config = dict(
    model='class-conditioned image diffusion model',
    dataset='dead-leaves pictures: piles of overlapping shapes',
    train_examples=145000,
    image_size=64,
    horizontal_flip=True,
    conditioning='class',
    arch='unet',
    objective='edm',
    cond_dim=192,
    targets=['size'],
    num_classes=3,
    cond_dropout=0.1,
    norm='groupnorm',
    hidden_act='relu',
    weight_standardization=True,
    pixel_unshuffle=2,
    widths=[64, 128, 192],
    blocks_per_level=2,
    scale_shift_norm=False,
    attention=False,
    upsampling='pixel_shuffle',
    init='kaiming_normal',
    residual_init='zero_last',
    optimizer='normuon',
    muon_scale='original',
    learning_rate=0.034,
    momentum=0.95,
    nesterov=False,
    orthogonalizer='polar_express',
    adamw_lr_other_params=0.00073,
    adaptive_grad_clip=0.02,
    max_steps=18600,
    batch_size=256,
    epochs=32.8,
    lr_schedule='cosine_restarts',
    final_lr_fraction=0,
    warmup_steps=1860,
    weight_decay=0.02,
    adamw_weight_decay_other_params=0.05,
)
Rows from block 2 of a small class-conditioned image diffusion model, named by matrix and row number. Rows with one number belong to one channel. Each number is 500 + 50 x the weight over its row's rms, rounded and kept within 0 to 999. All counts start at 0. Numbers have three digits each.
After each channel's rows are labels from the 100 images, of 14848 (inputs lightly noised), where the channel reaches its highest value: "top examples" is what is common among them. Only what is clearly more common there than usual is listed. The data: dead-leaves pictures: piles of overlapping shapes.
# convs0: first 3x3 conv (model.enc.1.0.convs.0.weight, 128x128x3x3, standardized in use, each kernel summed), inputs 0-63
# convs1: second 3x3 conv (model.enc.1.0.convs.1.weight, 128x128x3x3, standardized in use, transposed, each kernel summed), outputs 0-63

convs0.36:481390462491395501500475519470536407522506478521501502444428466509561455539546469549475545502538478502408536502553494534500383551501482517573447470469499557514468464514458485515534509571569535
convs1.36:465432519416500523485477484560452376508569461532433603456491409572474496493577485486473468561494493519585520444454444465574454501470389479468517525487497501490554550466494544415452483454465557
top examples: mixed sizes

convs0.67:571407576471484460463513455484531428554593497466462479422495448461428566583480548514584507492545447483436478538482510529475456529461420510517589434567549543451486500503417506503430554504549489
convs1.67:433480477452509473457543474447501551522489521498468549483496451522418437505511534675452477434563542428564547414570477480515546451526510538550491496525492546532457425449456481488526525489550499
top examples: dark

convs0.93:523488563496499491491459514516620480535573474481526505591473499490499324482559492436466445462535485531510506497476496559484526411464529473509424650517523620495461493437471462466530537509495523
convs1.93:479455543530467515494554515565541502413457455503505541565506446553447574570403510639466564472544480500615504414505457495495485493610436511562484545519466619494531515492453422512478444524625523
top examples: dark

convs0.123:488542507500519524532470534557532409520535595536522525518494530537559487505477431537555516470492544533529543376483534519538629643512543388415537458500415593554508480531473475484493469543525530
convs1.123:482565534518509436486486433492435590491395513520500445553465522416538487581449464389457538433521481574386530493507578530378438486433528562504478440444519443388492454515459433459525536526523446
top examples: small pieces; vivid

convs0.109:491473487502491488508665481502437497510464474475484501518539490500463485612537513450580391364614477513501547498502521473508482558518545393427566540562506499516518497537505563463502558466463509
convs1.109:521443459556457447491438403494511504465512478538459503621494480497419531625521500507450446502496518514448554493522492484525461468430505523496486493508487482455456559491481523557500653532499401
top examples: vivid; warm

convs0.90:539497534496565534512490480501631574523494511516438461454531471475392458491556537559486529472536534423466484442481424597420533454442522527555498519539505596418526575407506499445430480510433483
convs1.90:447509532429518395453416449473546493425623498531568519426492547568451519541496522536520497425528529465501549535504413473571383493518483522459493457395644581501469477531521486554603448518440506
top examples: pastel; grey

convs0.32:514528534522550500511532504531416523446489492522511505508484500534473665516521481550559501504577478541502488510481524441510534504484384497476516518552547426499561581462598540505406542498478459
convs1.32:495380497527504511505530476506443533499479489498554462431483518460487453468578468463493501403560493447362449448518497557499622466526653525483515418466492355554465463489528487537447511509464490
top examples: large pieces; grey

convs0.119:581428489474502491503423497497530450501477501475510490500501454504519556448521426526503534488475471509561526506439511524513580512482629441432493574468479625499490459500540478482546526531546558
convs1.119:525457518464500509469507488456541533450536449518396473492484482529548580522418621468552530534384519531486521565498480540536560472568534503516505572564530467529511471487500535459629531495479459
top examples: shaded; grey

convs0.1:520428414515502484439564470469526406552458608492484461379509457457538469527510497420518513492502514462449436501494470527489312468493476505539483437434476517465487458468540516471469531529484524
convs1.1:498451469486426459479447515470527577477479451478485483416525477486565348410479485524450500512517546433599492442469474496513604502438503488529457552488507542501516499546651498578502507444517626
top examples: textured; grey

convs0.48:416413475525493492527538546562472445491538461540548564495439551571490560434542483416510522535554500562532455466482561459576522480548412490500440494513481464570487528503536468440494508437497485
convs1.48:423377472510500513523399513575483542463528533498460445569489551455442440515549432483551543429577500593410496506485520471411526520460586494557409522568457448372512532437516557493496516460547539
top examples: warm

convs0.25:547479510489535482473487477444490444468516421458468472409474466461481444540616506483487425496519478513546531548465504494476308496484416486518508415538525501485554473450528508587584435546519526
convs1.25:513532493516483464581543537536584564536459488412495440521519518571499558476562505593516504565442570489493575563449450472413570583585571430488533408504558507483511531475552485506568557477441590
top examples: textured; cool

convs0.106:530495525490492492531502506509539437554540665514498502436545509513538569468505434487618486496488481522473514527487499504502412512511491451455535531479470564534454467565470490431497528522603573
convs1.106:454526444521539490535485464572532430432542591476531480526498534567449468417583499552560561486426555562459502492437438457517628501481612407552460493582447520502446484497488555523560489515498396
top examples: earthy

convs0.87:525568502528561528504543501421625481520502494485499481501539519477412606454471598410491528491417516458482470522486450608492478494499389600584456443538571561464496668533455545405506500476504438
convs1.87:504496479539578468574505501514535384489492481452525493626520501506616602514567565524506526551385595499554528520526471489431527477524525502508549380512570474529472470523453423515554501499479422
top examples: large pieces; grey; cool

convs0.96:473461482468470452473606497485488457508434482476476457508573459504459489494457450571564581503496450502490470538526502480472523639472461499525562473548478460477875467519435484532464531447517546
convs1.96:486515507444565568465452489446497503472495517486504480390560551450451494456444449439466432516454422534500485552512542527524431443552460435454492454463480468504257466499486528444432547553543500
top examples: vivid

convs0.112:509593557465548505468467495466463613518593592497513514554483505502551542379566564567451396501394447513534450547520479483448472465508549565479530515494530449466467476476568458542557495543584625
convs1.112:596549534483539474500513489399477468503572557512492528514448496518509496446491482415476398486410535400451479490535501493550507498500598464443537481454555464544458575428453578486517472486419484
top examples: grey; shaded

convs0.46:496442437509500499526509527528461541507423383520519514468501523538503473542558511485541482477507519507442494497456530468519538538518496503469427431496489521537544468446631515492489504479426548
convs1.46:445470476491430519530498556517491485472533271531473463530549415455506541552498517511557507551572518506471482519484532450547434602537426579484512498473482484505490441443598514405447497523515615
top examples: pastel

convs0.38:470468497503440507513506505539453520509530484540515519547447519514540342541507539534449473502460519525580533416553515477516442433504544548503555483524533389516527506579539532505480517439424452
convs1.38:439398495532466506493586455533431429448546469514526475469459539492456457527554545580523538519508510540415537365480507527471641505505531502551537465519483391500486528472512447464500533498506439
top examples: vivid; pastel

convs0.60:499563505512463520499523497546462585540445467564547526504503489547464511496436486549450529493482412535563481523457517470543517511504441527453507533472488482527521462582499461457491489493611471
convs1.60:505538478515453510491539536514489521532476423443594412527514593394458611530494471439524505518570429507375537602571584553456486509470548479412552538474476492448491432530461472439488513539444523
top examples: shaded; large pieces

convs0.37:492513488505522476549480481583465512522506449566567571520449554604497577517507521328518485508518464591520450507442602460610483464555502443463477538500546453600439423466495455520491461463531443
convs1.37:387450440529554479515420394543465498573503494512478521602486488457526442504509475530516442485545461578394538498478506505422521477445535510559471528488451493448446486389490506357396486439550490
top examples: mixed sizes

convs0.27:496448498525512530507540488506413504506453485515517513441498526507516479538520485511450550450470488522469504334549497452515453386528580518475539536487494467528380507482523532408433514380513440
convs1.27:509512525436578459426454497376394508501418485572464527485488478491546506441593455564486503438538507508493492467461494460498465460505419513457515590472479508518633493470299540454505515498472539
top examples: shaded; small pieces

convs0.69:527472483563485549536567521539498576533385468539558534491453537516507543588509529526542448479584524500484533334500520511515319557468546493546507495525541576509398546437568554497489487461458499
convs1.69:539569424480487541570479480508550433540534518426583470464503565472544470542395550448520547535453540511562504342527543491481531456454438505553482479515538607510508557613512556573522555590501396
top examples: warm

convs0.59:452567438485527474522477523565398513487489451512548576499486512580462592480476516458517525494556460594545450489421609405599485566546490467487475508524532415573557413506488494536518483483599518
convs1.59:360520436500510525539463511532489517553534537532493431624529463360499434508444413549464465466489474529453522493509539509451497486403525449637506503574425491424468534451503488394445525480519438
top examples: earthy

convs0.42:522502521537598526510490533520422467509524511520511510578521505501446488485373479511507505385695451484431550499476532464527472592516521395418573525538456436492477472507491534502464522459484464
convs1.42:522471459510442492489512379552539544527474495473476531583486462483452474573470455466465579485483498604486609476445508495468505420458508454571535443390507485399498471511512372521569472597525544
top examples: vivid

convs0.64:531454495556486526495508471429535516551482508539459543523494485477530417457536559532528476507490429478502483475450495511483512517433422538497499520526525438416457530522460507488468608504568422
convs1.64:537524471491533475461493537432589519501509537523485502539497515537420420493550501541484428483519479431559523456576480495533459518504451485581477541550498600583447457499492476467498563512605484
top examples: dark

convs0.101:478446472489491497461435489477496459526499503503476501492512471500478508500545473514594638510644456483503512572439489475480481609485519456467470482462486517492480447479423519551495512649466486
convs1.101:481518477550527470489480534416472441451501509533490516463527527492533524483479461472529632450512507495464487493466524487492505538560456558507474451505481485502566513541463480687480483592481484
top examples: vivid

convs0.11:469558463502482475497439482521483443509486529509507528534416522518545439414597470424554522518509527509629479442461539481506433496535504470515467595487502503512418469530578494487554495530461580
convs1.11:445497471510398448432541533457433627434425479511518474450540495503547487447395487514406508488523496519492418530558518545475488472482495574513546505490502511491383532464528463517380549468485490
top examples: warm

convs0.121:514503556497527489509473485482489471468532558505454506445508491501482451489544456512626411462634511496491516555446495493520534698498506369418535562577472500508529482518446551539558585530524559
convs1.121:489487540520528475501531401483466515466411543509453508472474469514462476477486496561449580493517590585468558411429535483443465437494512491617500541545446455505496566456465401509511513503561480
top examples: earthy

convs0.117:466428488502495464484542480494516426519487492497449471470550446484498580522431457523550622536540456511541513607484474463492404459482450600554423448449457500514623434528459472667481527564526547
convs1.117:524527497555604534621481523513533493485509528515489480399481544477449539456472541423545291568500499425521542540535581530451458483517489528403453487566472514512349460501537530304579475462487520
top examples: vivid

convs0.65:549439536568508518534474471480411489448508438512507498554514501528460386501541580397491458476527480487561429452481526445482649500468451502489484465534532433487497565497528576584488524498414483
convs1.65:505481540492557546559515434554556421513527474455588444577497574490526573514531485570527497538492563523492477469503481541465517502487544452531527394501559490501479535473475474505467476490569439
top examples: small pieces; vivid

convs0.104:498531431455474511472496478544564571497443587479459476497455503476563447472465472578539443469485553527410429462481467520490429443561460470490498530473441547502468438466512494447475625512550481
convs1.104:537525504497529492456510466444516431565467583549430511540561430481545500567493618412526525540532447506537559482541499482503527503464486620502510566544515492432483517498507415438523506459494476
top examples: pastel

convs0.31:533404447479390451497509473491502480504478521512486468384505481503468341548491453489438446458438521502527443562467511500507506520510449524535564516496495452501545471494491520511441446502616612
convs1.31:540547494502442539505592529483495528548449538547537407481464570411474627546564498474576498537529496511433396610542544555474436432461479516431590534541464542481524471504457545486473551538471490
top examples: shaded; pastel

convs0.9:495500462484473505487617504481530486515444450493470479452416496452461387561487488501385459426474559492491497462546488544492552506489525521530497519460485519495399523480492507458518478525498505
convs1.9:502564516500448490501484566525531596438502493564456565407445480548481386412486459423562551511610480512541508529528524454520569561566523497535481525549461507523498470425573558551533519581473501
top examples: shaded; warm; large pieces

convs0.62:400503502491436529519491475516443564508456474512550499550530523512491474473566525593481412566566494498395464639482549500526570423513562434496526468482530475499483504442585488520452555383574416
convs1.62:435502507487480531459525553615462488442489487479511502496504453509470582429568543510440342551515527437541517574531547491550428532577462553407469549534507482578460474482588556466517488345489648
top examples: vivid

convs0.61:512554517577542546532525473483496487467525514483507513437519496477462525531507714483460470443558526459504478521483515555510441462466457583572466480570673432482500532510488602489479463492422487
convs1.61:520471475445545452538502449571432467538520529424455516505505431472565531523550501472396506555379479544412561456459502482506550544490543469477527478435529251493466447473540383517514517484390489
top examples: vivid

convs0.82:425523516516551494501507455482514395532546514468506497532436507481496447574526533511564410387541518466543493454383498509513545413524492440487503443550583544491457541486466536413456569449440320
convs1.82:522423514611490573515504514463581546494519479513459583538526459615466424507473460547441515466549547473583484485483521492514465468509451471598541513520430659528469572466502555454446505382612506
top examples: cool

convs0.39:509421499540482531524508515489538566522496327519494509491392531495487413516522537485470473492530540509510545392597524534509455496516643500527453530539523538512402491493561526452550534405465457
convs1.39:487520496587466531544502481573491551431520563431465502461405469495369406503530488519575613470539412540531559485497561501512609580503499464561470521578416526424512487530537491419437514587439453
top examples: large pieces; dark

convs0.99:545533524500507469515479541520502460477574587518521508595464522560574505463449432434409499561399569591488502489544557481558459483513487544540488556379433512565441470565463399573466457535568596
convs1.99:482521510528596519481390522529498481558543487510491549532571376467478615533524509521541449470466483623437442489549546492520587512458578548504532569535473427424508511440503545469403567469525435
top examples: cool; vivid

convs0.111:475506525488477493490542465505463507540492544514491492489509482482583459422438516580497500559467465514459480460534480492495479507544568478443692601504522478490619482503456501436408489551574532
convs1.111:486557474501475515462353580524442520416477499433426546477613459613454546531440462380517537423533512553511509491543495486477544510534440516552613522587439529476395478502440579439437481492482485
top examples: vivid

convs0.63:525491509525487525519558528510463443500526528513506525441575519514500491428519539521471478553503506523526552356553516483537439365524600520516478573543521495523359498491632536383552516363440472
convs1.63:440547453494493443498500583527442463475593512535471525467528463456509442426500486543562508503612490526463500357508554490508638626488533527515502506551461464520501435557457455508470496633467402
top examples: large pieces; pastel

convs0.51:519601471520437536498546431493574516472502422511516538546533525516503538502530532489603492485528470511579490511458511514519482481530519456544345431533535555508454533532518450524501498556385552
convs1.51:518466489531453575526498539427490518529521468420602365441508631444421592522599466515574492467575480440372445479497543561478497528497566453543586487539453465586473497506465558453537479537442413
top examples: mixed sizes; warm

convs0.5:505378530472539450454495481465418444515506511489445481498574464445489422621613457507432511520515479506524488458575456471494392502507634552583554490457471421479491489405510478551508634562485545
convs1.5:520483630483459437485577484422469445476431496558483518462512477538520491526538527448500468593526524454490524560366471538522524556518520533512494440542492461549496495458509450476524379496505464
top examples: dark; shaded

convs0.114:491493531536412523494484548476499510452536624502486477497542490528576467505509455573466576574376481471452496501598485455529488352515509541522484465450502487480454503574474418478544487481562620
convs1.114:475568525472565491522523543490561413520530531502499552551534453539513526585557528508535400624477471462557509476562460554535514666495445527380481535471587497507513562481496418493457520528488455
top examples: cool

convs0.73:527477523503477521488519494481580495514453425492512492465486520502431664521465534458479461471489510489422443454495484568453663455492429521509453432551548550477484593509517539368457469497467442
convs1.73:503505483519429548542499446511584394559523476451582480547522606525516450508505508468502523596400526472620493551484448469478458461437566497452573414401579567523436528526538445591566520511506525
top examples: shaded; grey

convs0.24:547474481473512442503473497481517515491447458495483460455528490486498498542485489597502478484468503449414487438514473486474514458491428431472561519520500500433491502536458482459477450440475482
convs1.24:460481478463495487434597590471474581525397459505435600473520418586556550502519632521490522586401460456564460542531418562593518482580548530435452509461589495580512463492488451486474516479448513
top examples: vivid; shaded

convs0.34:538445508496486513503433476517517400536487390533514536499404505525458602472567493511540541457519500518595512616478533471516529507496490456468346496507492477507576485494607537538534587491395471
convs1.34:453457524626488591520468478491458458433608498501556454472453527404395499407479457565422532394532444504447425579452571488458519475519496472553414473471425469494514512539494589499415484432496444
top examples: large pieces

convs0.2:508480475443500419496564464525513476546448473516501511492514478564502541545509398428452501515456475575483438428421554488538523480452475454512579451440418548562564486474488394509518546536530508
convs1.2:473544503469532466457513464550535551528445555403518524480516443431484460439507564588514492448549515569538471514637473545419524477463543541475545452497557591401487470470444490507480538487503539
top examples: shaded; warm

convs0.91:500541535509456529469508417458617515511507574523493504472569480482488479521447549410498502517497512489482477459422463631480462486450461542613491396533548605461507582549437555541407386526502488
convs1.91:491665440570477604494508546495488514499487522559554435574505573515409566506457533550517467508537397451480474640603491446499449514532492592460509497535493535524495446577456488512507480545370483
top examples: grey

convs0.45:484488475452460433472471524515464404467486509478518501477587479534591545539458417585596593573491444545523490526518515426526454587522485453438555483453439487506572413571429419589491479637576543
convs1.45:459570433496558477476440522515563577553484487493451559504403467503537427493437416500587574435654505513563536473523506419515518589497492500580440443501427629478482525474437481506442520605528542
top examples: vivid